{
  "vocab_size": 20,
  "parallel_block": true,
  "nesterov": true
}
Rows from block 3 of a small CTC audio transcriber, named by matrix and row number. Rows with one number within an expert belong to one neuron, the router's apart. Each number is 128 + 32 x the weight over its row's rms, rounded and kept within 0 to 255. All counts start at 0. Numbers have three digits each.
Before each expert's rows are labels from the 100 clips, of 14976, where the router gives the expert most weight on average: "loudest" is the band of the loudest frequency at the time of the peak. Only what is clearly more common there than usual is listed. The data: strings of digits, spoken by a formant synthesiser in many voices.
# router: slot weights (model.blocks.3.mlp.router.weight, 64x192, trained with AdamW), inputs 128-191
# up: expert up (model.blocks.3.mlp.up, 32x48x192), inputs 128-191
# down: expert down (model.blocks.3.mlp.down, 32x192x48, transposed), outputs 128-191

# expert 12
loudest: 500 to 1000 Hz
router.24:109147161104158142089165160112156109092118161078058112112140124087141136116054123148077127143098089152093133132154129147109145111100160164158088098141150038160138183097153094123149125115125134
router.25:149171087150175131144132133097155113144168092141092127132139188166162099112109103122189081101123147122167194190064174113133094117192086124114182128085123121158099127160121149145081142136209167
up.0:118132107156110186157127097101149067089099182126119132110138164088159143119114118143080198147119169154109223105093162167155087132153062131135093139131096134120139122103136119119095130168128196
down.0:134121189149119112067097162062122157137154119076173144144142186110149120117151157129103125119145122149090105113150123151106086122140134149120107095180118087157068170100206085039170121150089163
up.1:148133110103114118146145133165140093118160119083155159147140205135165070088083132080122118106141165118136109066130106164153120124155110135158057103090148059163183099119087117122152140163111146
down.1:076119177136155146109120168115133143125072152038167162087095123113106107154147141146126172131106131138124090167156160071125096129150149134130158117140149135152165156114120150172161084128110156
up.2:104118150144162094079157194111099107119107143130162142105095134083161115165120182106119103088156123147140131079169106145141142114064142072156055126123152110111174119159106107152112147211082107
down.2:178126087114169115104152134121183089116098152177176142065155135151113134099176151079143155149092123123124078171105105178105065109090121138116135051136153104132158156159141164075158149112097128
up.3:100078103144167205113126146110117092141109138148079145165114115115180109088132173078119114156136132127108120121116080090097092150188088097124150125130224128149148063174099130119135084125200128
down.3:145170156175155097123114163120138143071152153102140143152125162112128131095088123140133150124112172100185162103114097068115124127133117147117132082123117075085129190097202174107146183102127104
up.4:127063081145126156114111162101120123132120100160111081147117104164148160103179166105100169156170093125103123123124150114149145136190077092069132094141177210187084094162084114135120083168153137
down.4:131207115036154161169141106093123113120171131104154131134139112114142138202105132085116115148133117105128150128154055145099131138105134150176125103108080079117186189091175120116127136153060129
up.5:178105134059100123143094123144123099132111116118159147147139157097078112172151117148181166135129106127121090123088128181131167118125133116155121199128144088128193091100147130092039127131155200
down.5:146146146070091163085112125175086152155099125122151130160164128079162144111112187160131098100073141136115083174200114156118173143102153102134155143131130186132218114103108154103082129129114157
up.6:109059174166115119129087142065154113169097160140160140120153131121150113131087114097104103081097094147119115122096088102149179116130138099112104185086162116143204071117097115136122119146130133
down.6:128123136026133127075081135076116126109097155141101143116179133120067129149137090131131136107111132148222112184132134099130098146223089139089132123150142137191171149103128101103091139145095140
up.7:143093122147163152087128114165137130144134082119147149099164103072139135151109161131157131098122127077095138126156089097117111153102095129090195088176130168122136147100108132121118169150065063
down.7:161154104103103167149217141110116132186103129194156122065138139142144205145125160108148180148152106123051107103107137116117098188135157169163179090141103128092124055114138109179128118183191116
up.8:141169094130130070147159154158139076119111164125125097083118134127109176134132097082114096114122157105119145155144154171137155103132096155091094085145114141120070174102136098133068127113136118
down.8:098076180098128103113104134182097138109105110128135111130095152099170136082108079134124159125121182154154118155136132074128183120102138148134117187204122128150130216148073116141114164133164140
up.9:102071098117134136149146102077184089145145087112149131169223131174155172178074146088125140155107083149144110052113184165083160124179170125111129143114119085138134054154141126118145149102082143
down.9:098141115058197101083085109090103127131125198095099195122106132092105159159113147125096231143152138090161093133084094120115128086109089121123113119120070141085127187112161126143155134155099145
up.10:098134109102205126136133107155108136066100118117052137178174151118132184134103127143127108050125131123126070163115115094151128145129104153086134169165144151135117109119131136131089112096119148
down.10:139153119178137101091243175098165120080120134152133133074144091153093108081147138061133128080153109132153099139134127104072126156129185107122162115114081135145121201118184130160115156164066126
up.11:169129189117110102127176085124124121157155093153195169076103139174119164150134127173092148125142112139124140125083124107115120136064164146134089128090157099150167147157177138107153067108060097
down.11:062107147102149116100078154122099145134164164072070115191104087099136137139133105089067084153110177153110125131146075185136130170105136183130120139148119138150085141119150183144143172107127120
up.12:173156149168132147118144141171115150132092122109121166094118114162076084153129131107137130114189157172156100111102118140155134091140145120101056154126116154148113120161084105127079109076059138
down.12:133080125121126125086060130123133152132099202105187096151121188114112143154164114144161119169116155112139111153163138054157085120124112060150142124056174182146099127148096135213117144167106120
up.13:131109104148142128126132133100122115132065092161109122116150137134096109104083158131118113063106146106112121085068136174143098105118208052159146225141152098136136078131186154128133158131086124
down.13:145132176178108134149110093192102108110101092128144128131157103136150205105133126110135124081105192144126126124132156127166056073189105150150105088084127143102155123119151116109059146138157177
up.14:126137133154120123114157064164125082154043096122101140114168176127171071113090112117123107085153192116153108123177068142131104115115111139069121087135120150133110128127093171139097200123109127
down.14:078096131139165106187104158070100120112140099096095155179186154144172064121099152163165081092169090122119121164126115169114124134164103126187067101132124182182110124143162131141082086136125177
up.15:104137196136105127071072145158133124104132137119111099102119081137140147091171147082137077129124138063060129126131094102123114099103089095095187163128162145096094103088082159170060149099145092
down.15:140152147180094128148114110161123104127069090109096135150147172110164140080093172139078119119152095172061094158147130106180107159102122124123148152134167102148124163121106119203121111146176104
up.16:167113133173151135108112103126166144132177134159119157178117123167139084124171072107144102133112143159076119182140175200091182112134073145109164165129134177107056129150137148110058111082123135
down.16:132078117155179130155137084116174131184173123079126143132129180111110132134179125056095125104115144120144116117154195114178134133084079098138125100136149084132122144160105194162167096148106169
up.17:141136153163113156155149159110145130112074142118110167102158061176169138134153150107165067176120128156178170072112087141164170114130040116103176132152119144111078068165138079165078148189145081
down.17:119136105148136152138185146148114095171121164124099144130165087188168109177137129136137045173127162139142136083145138156093125123146140115153200161154131119100109140104107142114087104171148074
up.18:154142184153155117116158113132092098155106109074127140156129149126174086099125123153099107176075158132130213035135147135185117188105107102112096182102137149142098127122089145114183117153141135
down.18:079085174070102126183054114077168139140117095073091168092171168111142136133138087155138117101163062142128110135152169130123180084145112135148094065140113114140169069148098131164165061152111160
up.19:128107134149128115122083120123105113172111111141140112111143176082101150119116165145123106103106146146076199131179121173165109121062162098123007092126172113095143141155108097152108149094120131
down.19:099120153169105107136078131084078148151101091124131130114129123090122117082087147142145195149140099144087134111089095090154169134073162096112156124102130104143084194155156146129162096153146139
up.20:142157129108112138089146118145146059127096103129171124092128123149116129160155139115077145110124191119156172075144128134175113118121079108178120185128161103174099127144143139170138145159088072
down.20:185143116159122105100146159162098133114139137168151117114127133147124157161079209152080189128151202115134158117085138118095073163109086117105107128131117027103128098098201162151132175091103094
up.21:101087144173126121138079158139113149175120134096122147169101141127099133163074116140151165129188099124197135150184154205131079083141113154137125149148112178080173084144110083130141121150177099
down.21:073091133177095089140141133103119089104162138093163106156092081152116118132093083125085125088136185188128157139173194116127132066080150149157125091096142219097182120159151103141173111161127093
up.22:121165096144127073180149127193125151133096138090157131148131191134181107127126140121158093139115150083192090094137155109118094189156116104093095117095118133126136180099107117130127138083156144
down.22:043092156113119180178102095045162131176147145120141159087156097108111129129080084123157153137109163180123201100105124171121130090143129122153135133111124088120197091165116140133118124159141132

# expert 16
loudest: 4000 to 8000 Hz
router.32:150090127099232170096133094040105111146134143164122149114101176124102130156106163169121142134118110103111099109117096133180072131168175110095117175134154143119124102109160098101107136176124138
router.33:211116107123145124141190137055114181165137122138134156093131138117096149125124131104158147132082142110122123133067152070159117154117135091084140154084114156073118193132147152103119078120155115
up.0:145116113150108174151191076153140156110140156139166087151120123118121173165112108121159139146137123134172128147138102093083080112187126151164123107157126123165154062129096102113118129134114092
down.0:166098131147100169125160122159103180115120106155086110144149176135119095160092093156154136133096134112087119136138126125133160139155082105132142187155111160161108051136144114092069138176126162
up.1:141136113165107068161084152084152086185138106152197159126161088135122144170106064112150151079181118077137156125115082133131126147105108141119141130153082182130172152091099175148100128136124133
down.1:127105119177072141128122088130124131176166103178148135127149111116091065105125109143199152070173091023087120170104062132160117166191118164112188149136100155076162085157125137146083155118112117
up.2:112093151151127162129104127151111091112069123156151087140055141133122121156131168138100053145091133151123098156094156115148105109166091120154144065137214165094130116105123166153132159073182098
down.2:107104132126121115138127147156098153123151146179213123153156137101139094149122084142116061141135057059210117146148157121121117163118137127162119060105185186158079111136101161204142127141112117
up.3:178125131144106109101093155186107176058104142108197071160148110091094119084153168133136110067172167101117104131174139100151121157122213115151135100161160145117124106125151180103078160176113136
down.3:177109152167185111092154143116140117098162156073114041154075181104145134117131133126103104147098177090144133094117118071152147130157166153081090100135135161104071120150138120111075153142116102
up.4:129120135135111131108168106147195149170096134177102124070081171067150103156097119136127090072128176171139126145136105167081176166171123163104156165116093118164092107147093109174129131098166092
down.4:143116118152126116087230103130151096193121127159152130085169129130130107178135142128145105088102175190116182080133052105162109154157164167106124170114130114120125125111091101196094109125150083
up.5:149103131103137170061154144163119123121121141153157075122126083101134162154090189153145127142112111135161145140106133093065149101196170119089138166142157155158119154176124164083171142121123101
down.5:179112099039150150130150165148116080135120095113112074111136199146130191165143165118074103199099129109141147103139178108098060143133188132109114128089213082110112131119123140144157113135124113
up.6:141103099147178121157134112179133150148100161195155102107114117154146120180133153112161090030098142083168155167158067100069161139136129129104138185122194117114113162133187091122128169092076061
down.6:096176104151105117156161154125178128119170087155174099145130107150178117156113117137157149080055106144186120090105102100102116158121142069114164194118157122159209118129162171162174157132113108
up.7:090094135123166089154161116152119153167066095181094106145153174093146173126107158120146119109183148168097051126140121126117121108127128132210091100130165119130114139076059133123097097159129134
down.7:106128169163109120090119140091136119172120121138154133091167119113162105099074120104115119104094133163169129140152126194110138121128121150175119109116153184159131175101135167141106085160116112
up.8:112149160166094149122165132138142142107105169164196145154117123165096150159109117091140184079180162137199113068061133111128175140169094117148123118121093073150105089126133206139116146176116111
down.8:113101092081163186154150171062149191131109155155075116139120165127146151130206123132079109056081112114168148130093160145156088104175109087166061088129142051157141144110143176162121145165144110
up.9:105162144134096117089153090153108120121068116071093135170181168108126142085119115167127153136143109133191077113101118066136102149128179083124164152144085195131145165150172105130134192168145133
down.9:160152105194091119099143136125140090154114119143106102148102143155111173120142141129119166128107143165141142101161126113074106150094150122141112129170067177176105096134109094144124198181207137
up.10:127061159109146118104174131146110164125151149126124131159085154127089097192078100104144110129169155208138162124116104161157128140159192198124063171110150151106084102112097062133146103127159163
down.10:153092167140131079102115173148084170104147124084118141134092120095132098096137125159128113126092158191150135170155120091154132119110173102154136158180167145132086106121127118098129111137129122
up.11:132122180121189141123108165147111112107156170152146119102100097110104113089137125114130102155074089108141066182153179121119186115160155108152096087119126158120150130140141130157113127048152123
down.11:134132135094131153064159125154135116113113192082164171092117148132113122085171187108110095177059125107111076142053167048097142170135142124176178122101110116141189153120103176141111148118134166
up.12:129146158199149146050165123149114163114140130124122103104076118172116113141111132146090166156122104079106122123071117124090177139159144161080137127139072106152103148111109117179255211110142075
down.12:059105103129170121190131089113140080133113132153107147116130145053155150106108131113099100096185167106121134137138123128130090109122110156116104099095130135096120103151146084124077119131148137
up.13:139174181192167099139130179111077106151122149091131056149130121106135128113159123098083109120122193135160149085154153150196129123150128147097082081105115156115082112120121131143165168131197046
down.13:122078156162058153146111136152146159130012108189139104122117137114129120133166135141132141156163084062094092128078135127040138091150134166153197130149108094115084135158132102123123114158082155
up.14:110124091178098043142081178161135096140075123081116132136122129147113067152094133106163132110158137127168090147139083081123125065115165139134099144157094050171140159077120127099162095090107129
down.14:142106104142139099141112135148094128109113126124141102175051106115123097140071137075130107089154080115190108131096106131146118119090131114130103135182111077132111123110128159118129113135148166
up.15:103119115108137086099107115109132133094133157134114118201184109073131103075121057154107127165180158140139133183122156160108107109101103180142057091193115124141145074158128147171172140133092096
down.15:144141097199140081142159082106082154140124112183139081091119109145123154157200208132080134118107167107157178103162127128127131141128116129117183105086133102126083156107162114102119128173127149
up.16:158144148170168118154170107150149122092134189147093087123110139080136112117089072099115056162124137111115152175127093074097116158158081136157138097096192132129142116136094110176165103159124096
down.16:071160165123098120172176110160079147076124109111090101105136115143134064123120134146144067130124162142094087126141133078058172199103106148115180132140168097185099108151084121164134107158103152
up.17:158076176234090135122153153177064114152151118129104156129170120085103080149174165141141174125105150125168157115136149148155122099123101114124168201126142114112109137121129043145089060141131044
down.17:171129091112137103137134185170130118107114135094155090110157102108097171165125162141155094091120074113110188149092176143168153101115152131155164206057127153085148166113113075122150148167166072
up.18:102119141135121164135108079118155098147069149132125113152087120173091085156144125141078080116138111116131144111126135156123149095058156085138129152107165084128109136162125125136114174110134148
down.18:055161091145185159121087074153113074194115157133094139123156107125140134153112118098123142125141180136118120073157126137107090114061138137118049126116153118166092146142153113154114132178144149
up.19:198123134136122123104117097102102166093151174101207108142157095099132123204219115135073129107121131108131138153121056103146187098072142113122140173149140151122151161089137144144132128156117132
down.19:155083096154125176108113165145134155144156151149141128119087100122158117088123129149168147137109145133147108141116110149154142129109116093150098176136214152083123132088116150117100126119122117
up.20:095151067146144150081120141163079160101120160059154131101122133138134135147133171127176098173124087084153112141108081084126221131107137084089144102138080119130088174138124154115156173116114096
down.20:110127147103105095152046121136076096183103117179155094138068112098194065130150073078100157111183176093147117135118137044089126154188106114125103070134129121109166161127141146146094128095093111
up.21:175117161157093172145135141092119195139131083150186132094089057115044116097191133103107104104066086160089153147140157137159151144129149172110195109110111145149135148111114097163114117139150108
down.21:158091122143146126139146116087160138130158100105161149147127137140126088143148130097126027085095164108142139143151151027174161181117123162132170085105153166144114124126121138164073169137166089
up.22:199152141049144114144162122153100123117069160178130097197099163167118128130108137126051166137129100123120107147116073146149162151132162107105147156144147083160098184107108103175138159190092154
down.22:182094153099137128143150080177146122131116091156134154169165154144134129145076111107102075154125095107151120155134093079159149136179118121117198170119178081124121097099102156104102112134136085

# expert 14
loudest: 4000 to 8000 Hz
router.28:102126091092144153179153141097114117111088129117117093110163170115127154075106083180152130125139155162144190096031101089106083114211144174140078120076102168104136171123096102128122076201137172
router.29:141076092130111147161152125075077144111114110113123176109160194114126159112122128136148119104135129179096185127120121161121150076141168141137091101087151142141085206100119148107120078206133135
up.4:155144170156119115118132135174071115151114138126109134155081105094138093122140136142165170122106156129181146096114087116093067119161149093148123160118136156149108108162168155192130159109152095
down.4:196186088159084151154133208167062087115163096136095123135098155137130144143149146090128160098143173115092132114096132102086078060220134121138105123148153126126146132145134131093135157149114060
up.5:144072069149159118150132137106098143109158076144119151164133130097114103119102109098108118175063126125067196109133142160169087155107155167143043177161136099125126063135107103108106134185070152
down.5:178188176151167159167176106086109143127120187217168116035107109133142134118073160136079157140119118120140125096113100125155162156108131101079086117156124119137130168158156109158099175159127136
up.6:127131118139076114140118143086131102115066102207210187074087119077106151095181115110152102090147159151174155129090098143158146119132134141137169160104095172115103137100129087143087057184199099
down.6:130122074106109124178140182130141112078137140131143140105037076166143148099119096139153104072121119169133166126122134111189144118110127129158138193125084207165102114137134136183127156153186087
up.7:092133060098104073075116136120165134139103154137225149139104111126148142159167071180167104149160109149151134176087129109083211076160055126150189146115087148161084117156121159053108081175079131
down.7:127157122065080143118170097202125153130154151072185095127185137120201173122106104128114115081145162117151129153069171146104164117156152161151149137040124125141170130108119156140116139150134079
up.8:094090180079137111151159118067159148151144132135119131106142148129144157183124089163147128168087145088125205126187104120117111150143094149120120111130137039103154113138143140135101144169102159
down.8:160131131115124105124078051151142107181191070129095138083117136128094135155133120163145160130122071139154141165160152104093159128115079091110169132133097149094132197116126095072089128162144134
up.9:120142155135127092165136105126122148094141157122142134112155142137146147119153121143123173074117101114158122132139125174191140082122122127149067162164130110126161110103134066169133090090083200
down.9:127123122172134169117118162152125140087097113079138186076111139144106140110079167161131123152167108137134113152167138129126144126144125124090142060135094127166117239190115142095136174143094112
up.10:136104132178105115104148129103106038173122129153105113162092102155152129189124162113139136085156130093117164103103123158155113134085122134141122159168207141135192159139149208154132179123131136
down.10:145090195173120071150175112124134113119177120138098090168172120102152115160163130144121143163116148126129170076123120174095144163067155135164131117091162131114187191078101144161150116136108152
up.11:155183188156083168061147110139115157088139144107146164157085092118117070202077069109119057123087174157147144129120129126136150115188143177139123152081125152168122116122097091158146144113103099
down.11:092115144141077135048155136164095093156077190115132175124111120163118094141144172174095122127022139134114119123082081114162162144117161115170123116136109121154163103175131127128076101135137155
up.12:071119111082159147155137136244087129113124158154143107137123134168142165146132145158083047152110152169085134106184130143120087124107134127111108083160186129105178082094166133100065143080140130
down.12:139122121186092063086121125126099156118083152098120082108090123137118107075127154111183141144170131101148128161132117104080137125152081062120144175148081129134087126149115144078188188116098138
up.13:148130099125136117177173133179131142134150110159124116145122083136152127118126095154172128150117134076123055106179144118105110150109163102168158088078188102086142095098132088167178134153150081
down.13:076101153154185113144110137189127096107082208158102132066125119155166113066098188111101121137155113165130092098119189133116073101094108091119079142074111172099115110144097230181126101100144086
up.14:122143133119174123110163108092098134126118144154087092167089110142072145195134124147134106150142120079128141117129077108097119110133123193088138151155217062116141122144095116113169151136130162
down.14:120162092061108173160125081082149095157134168145142152090150170113146098153142107122108122123107097152121106104132129121114135131093123112171109063132111155162121113142119164130098091149093132
up.15:083093117119096114151134169090094105166089132047114107067144136089136144157186174135146085086147126125141175167140070103079143104120133160167158116140150115126139103098158095122117166100129124
down.15:152146109161105145138123109128130140130157075156111128161124131151151123117140125047131147128081135113122157184153079122182098116060150125154111120138093161163145074101146140166130152149089146
up.16:145084106125141082123157174120137147157078128138152080164160080096121100147163153120140150184163123119116091121107086121189051126063127141180093119120184150137171160106184109115167095096128182
down.16:089130117052108169105110090133125087121092139064151160045162121151137170125068159148087130093095125110124181131086177093088153137226078154131133139175122121149110116151113174090123150200105119
up.17:110181101125181160080130175145117151101092196104150108113118126125108144092164126155138134058087086068129172121128097072144134103148159134137110117139105121119085236083141131148169151133139084
down.17:087118176151095135159123117145128107115146072178123137132166110086130094122095064081138186146144169155121092158097088193161099110115066196100090067149093142140104009158136104115080098147105147
up.18:158072152124062118097100125138130146189149128098166174143126116127088127157138087115156127086125195133126173103165172195104120183163101109136129151087107152099125191166066136103139172172127178
down.18:136094124124122124082104129139179155084072138115151135148172153129120095105157115119154069103111126122113163109071186097118162144198085106108141081103108095101128140125116239082121173134158170
up.19:100083127108170176104112149074136147112113112193084034133128125097088145205167150128089146110127131138109126097155058129147190138115143091118148151164128084127170173145118070111091183141064212
down.19:117192140168153097141112108140102137110145129136196138072111156146136117101092163113159137138113093117155110071106172142067094159154129118123141042076116131141152091122107130179138106213175070
up.20:156131156155134137119142083109134163128081123095145162160128115166153137179082125065101177110175104102158126046177078119080087134095129168089113132146094142155111122124091123153124186096071098
down.20:091112106066094176136103122190131132145128159125062120110120114114177082130113064171136060111126130104110108168097157111194138122183147109154127162091141145121174090146130171103155106181158150
up.21:106124150163059127141127137137111126199146142117160185143094101117147160141128159125153160128159098133219133135163116113129092124099102096153186190147144119182112150137117128122187097170166116
down.21:119138074177059151123106160101121144132172111142129148087134075106104100134151158108223149093167103128151113117102129129148106173086122094108191133178136154168095127104117111129152140105145108
up.22:133121132118139115133175174152155179134096174124121116128082143076124088101183122069185117062094120116122127161089077179112185085082144145176164105131171132093121092081180137143080183149113120
down.22:165163176118092139140153094183149069108137167144080108173122168153106168154103127110097049098110105122136140145121133080139130148163195124035091213070139094136132115152085113119132160122142117
up.23:144187158113176159112126137074141133118177106111136103085129145111020180120166148143107131156072092140163133135177117132158077103148121106089076108148135179115163108122155154140149164098167183
down.23:171112118083162121158167148108120089132166133124084208106169141104155154135161146133129171119009122108137116121121108095098079088121104081121102127107073119137128151104178149100052204198128129
up.24:058126110093110153136054124121122137148169072133122118116117113121086174141102135114093182165120163114100121149133140156130158102187137184116143177107084079134105116114162151109132096087071117
down.24:117144152158166112078144120057122171197072126132130116066134174143124084143151108125127135132090126103136130091185126118146122139100124104167165078133175033158116129167144151150106138170102131
up.25:186155161127113112197178148145126146090221101141114072117069151149130139092037132144101095105145108108085145088137063167125079159082052111123167153139156138181071111104130138160138102144148152
down.25:150071091136180164190059121128088106117128136120102081074112102106107089129163150125164157118156099102121158141160120059102178102077147156106127152148132130095132133110112129174079138134129157
up.26:172162135130125147137169111102114141156122138120081056082207099088105113121154118149178113082170103132160155160126083127159128121124155098074171063109143129099127081122128090133151138141126100
down.26:118175171217081087164060066076138140178150101164116092122130121151121150085153108108101123155183165144148188087106120146156139130133104127088102152097122112120158158115101184147120162138109150

# expert 8
loudest: 250 to 500 Hz
router.16:146200132172148139117180153149137129116170189073161104162111154156110065109136138160154092157077144108202141180119187096093178121173098131104106126106099140172110167135171094146130175123103083
router.17:147212125164116099161120157162094112071127185109184110160127152119142081100140091156173124132098149061175155124110141098138159133152166081157108138084090123067081183096178120100163201108106082
up.4:139172097069113095159133143165110119172083129145172114196119177143118152173170066091144103130149079121073086086139087124113164138102060111190169127125108114100188132146075117133153070139132177
down.4:117176131133138158071123084071107119104152122125083123108141153172164066088113107139111136162108158112156115124113119063086168175124174167125056207202061046151079115124149182100126169146094091
up.5:128159084096154124125172139175166150106152188167159115122132121130083135079158103101134074105051152177159170137092108111187145143119129136117109141149115138106128112095107135150128136134210130
down.5:162058121119216186112093156087098084111133098150134131161125147129127182205127121108111139123113160093064144109107127103113139090158171145144074130105102111129149126148085068158070088143111122
up.6:093171204104177075073163133124142122145142135160134132135178132113122131114191109183117119113097104144105159148178116094128163173084108100123158148151155131121180131128061133095062089121146181
down.6:099157116090175177145126095176119129113113220125145191050150091136173066124083052145171131163080176113093124108110062162118202102106128158097126146173065141127143135108124113143143128116100104
up.7:048170201096071112158141095167114177179167160138158116082185150108083122151123119117105149142074118098118115160124120171146149111113135167129123121137130169048130102101107099103124127090171079
down.7:125084147139130064150135104152103227099105150135076150103151157140084154169140108150159158111096105207142119102137083140161131144169124113147124102141139141148090113112148131128121083083114118
up.8:110122073133124076146092092164150118104121171161105087165111115069150091085141087129128167164158059136125097136089092109206128173087149095125097067136116124074192111109144152178101113114085107
down.8:113114035093149100109100100165128118146104187173176132182168091093127147092126064134140138149126109138136109192108058154112172167163089078134183083125098175039079092142165164118174138147143134
up.9:188131124087117093147157184077062119156156124123146150095098143054121136167139119159100113106150069152120104103151149139126070118117151058164112144129150174152149116118100128155193092148132101
down.9:068113156120141143161089113131106201157118137116120146070169054156102101139098141117150203182160152121097109104091122111108149103101147210079118095156066094120110129125175095139090130155107112
up.10:108147124097165113066081145137150187114077151114107107122151143113144142134126136101117146114131123126142172102139166043112087102193169114152159101048165140143157136107126102150114130178170093
down.10:198098092116178165195150115099119165126170100188148150141119107100083120118147120065125135158153132152115137161143110206131103112032119087084118078124114150102085086174154115157109111083083159
up.11:136145089196151106148125111068111107134063212128115133188186101106088076138118099112180146103122178155142139147130126135123123116150146134093092116117174125151112126107105065124105128128140089
down.11:148125117103095148174162111136130106118059154128084096113099105139095221100137171138136171107181109182087152110096145071126131128149131178091091159079168095103153090115108138116212163127146135
up.12:187101118101121079096126141113161136183060138116168139178125133123149079145092162149134116183106108129158153138150117090134143127125111125133094131077161147127130156104080109133113105138117145
down.12:152214136098149151144144073153116141111176136173116150154101118162124101151094151120096126093156152143138121064188097219088099103093134130149214081128193119122097124133060134149138117123126138
up.13:134115163241133145119153092167169161152185166095113109133108158132119061109133145091192144088112134124101117149073150192102111095127096167106136087146086145143148136186094135100129095106138190
down.13:129091134174122122072139144125158107103132116126108090137131115109094096150190099102122176125141129135063087207129154176083172109115115155104125075120132129099127123102132101087115106164156153
up.14:135164160085157152103109167012175090101167146105120149127111100167165082122144111137057155161113112126097117124114131128117187152100091045120134067125143163183156124143145178155125129139090122
down.14:134171091161106138104095074175142167095123121136162085141084123162153134161094114107161099168139117116115141177107128099122153129082153205106154160126032132117061114085165120139093166125179068
up.15:108178143086144129173150123140157103123156122098127150116176186177127109155126089156133113115069177091142138121122094058098112103154069181113161110130098089133161184138149101140131120144134118
down.15:137071071092096132076150126139128162146057177157125109129085107093092133136176156142133194151187051136153073133110120158123173109178136091136080136177194164092110118099150097140135100128129200
up.16:182125075148051155137155109120144128146120118136182122113158149189079122157150138086121179113153093140130126133090134131161125101142120095152175127151141152167128092142113127125098148117115134
down.16:152132161125192179109169161098180160078197146137146139110133061142144076151146146119128091145081057110079186130099163141086166104094125179162153105153044120163150161139170106175151152114133097
up.17:130140112075154136124126169090126147136109117132063114139121143172155154075173125195115120159088061063134091190109111093133154116119106121123112145135138181144123150122170106133185115132201153
down.17:062125126165127076134057096167094096105112115135154075106186054135180155157123139137150113076103132126160178115110183133089116135147170165126112087114047156110146124137121147129128075140068095
up.18:116121074194132102103207098197087146142145144138208126091125112114086147102123208109121139099137128103131096166095132112111110105143093164104148099133126191117107126116154075114168133134186097
down.18:148157119097149156188111112037107103138124145114131150102127162108120169152100107146124179140097100135130128119075095147126072110120145103113120129172093036116180164138122086138128120102071182
up.19:089067168047144133155114100078131100139159099120036137153157119137142200130100094144092129131113140194089149113183136117081158157121135140145079141118168090086199088124122125112119090126149170
down.19:115141077175152164114147150147107170143134208096140133108139110085104084127131160145131164170143109102174145133110112096137089112069153150112114133123116116086072154122132071152155115187107102
up.20:093145165157143107185164145098126100107163099151086100158160159116124090095138139140133086163159110146110150123160100148144133096134139119169124147119130052117121094162077156132146107146122114
down.20:101159146087172162137061139158111095139029159064147152139083123145124102126118113133148156175106143101106161126096127099146127113141164172092068186107138122152178116102118130112132095099108096
up.21:139161102180142113157152139137105193075201072081135135140105100144073123111110171148112115103122143102165022118119240155130079123207183141142094108143125139057104167104184115171097143119119134
down.21:110069113094152137123106096114145091146121150173131133161135150150217146139057069104082159127114133137124168142181049113173114127093043140080083111087117087159161044123108169153141096096104173
up.22:146149151133161113110087103196100115161079126109099145132125130115100165054115132102143135144130113109134147096123144060137104155135140180134152113093148171200095166083123120132174165186077111
down.22:089146144158131156140130120150121084061173054190065136152093127147155099137099107136029090107122150132124145112134139133113125119099113126071067149142103124070094070150167127144106148078139105
up.23:164145101088168121073155166131106091187034191129092150150073138098158089139183121143043118123111126105082146145045115091127133112120099120141109140111146049170109182138142148100189133146120153
down.23:157168132166124154065058109079156124093149136161143146100103151156165127184104152148107151141095132154133129089163147220090163107146142093148144107157133131090149142129163053125143161074116087
up.24:144150183152194114154139159145162118121084148114119126107174115140109077130092104095142123111121122093154082096093152116168162135093123118153121128115145007129151157143111129137185171137103095
down.24:132117100115129157139149068093152081146082147145152132144096160156178129121147093137108129063147128137105139125146134109101177128102108121079157109128105214098177060129117151104101115159084117
up.25:183102147121141141133190130172169121124201165109074134092107132125110098103154106125090079120112118156140124195114132146137155120141105125158122114119072099118125097092118123165119112166144134
down.25:133116122166108072155126144135143171089136178181104123104114117141150046101180130129053127134111132136122136136163096152134183156089100120141152080114103122106168084097132107161098112142149160
up.26:210129136132135134090104099108099130148124106098144108108153158138134173157116189146119116113154102152134169151105100111141153137102074150200114166139132072101114178140138136159075135142086112
down.26:212083114151120158153095105099131126191097062149164137159161132097139145237092129101136145148119163115150114125164121149128153162158140158098186125088127125117154168113090075162122156093164079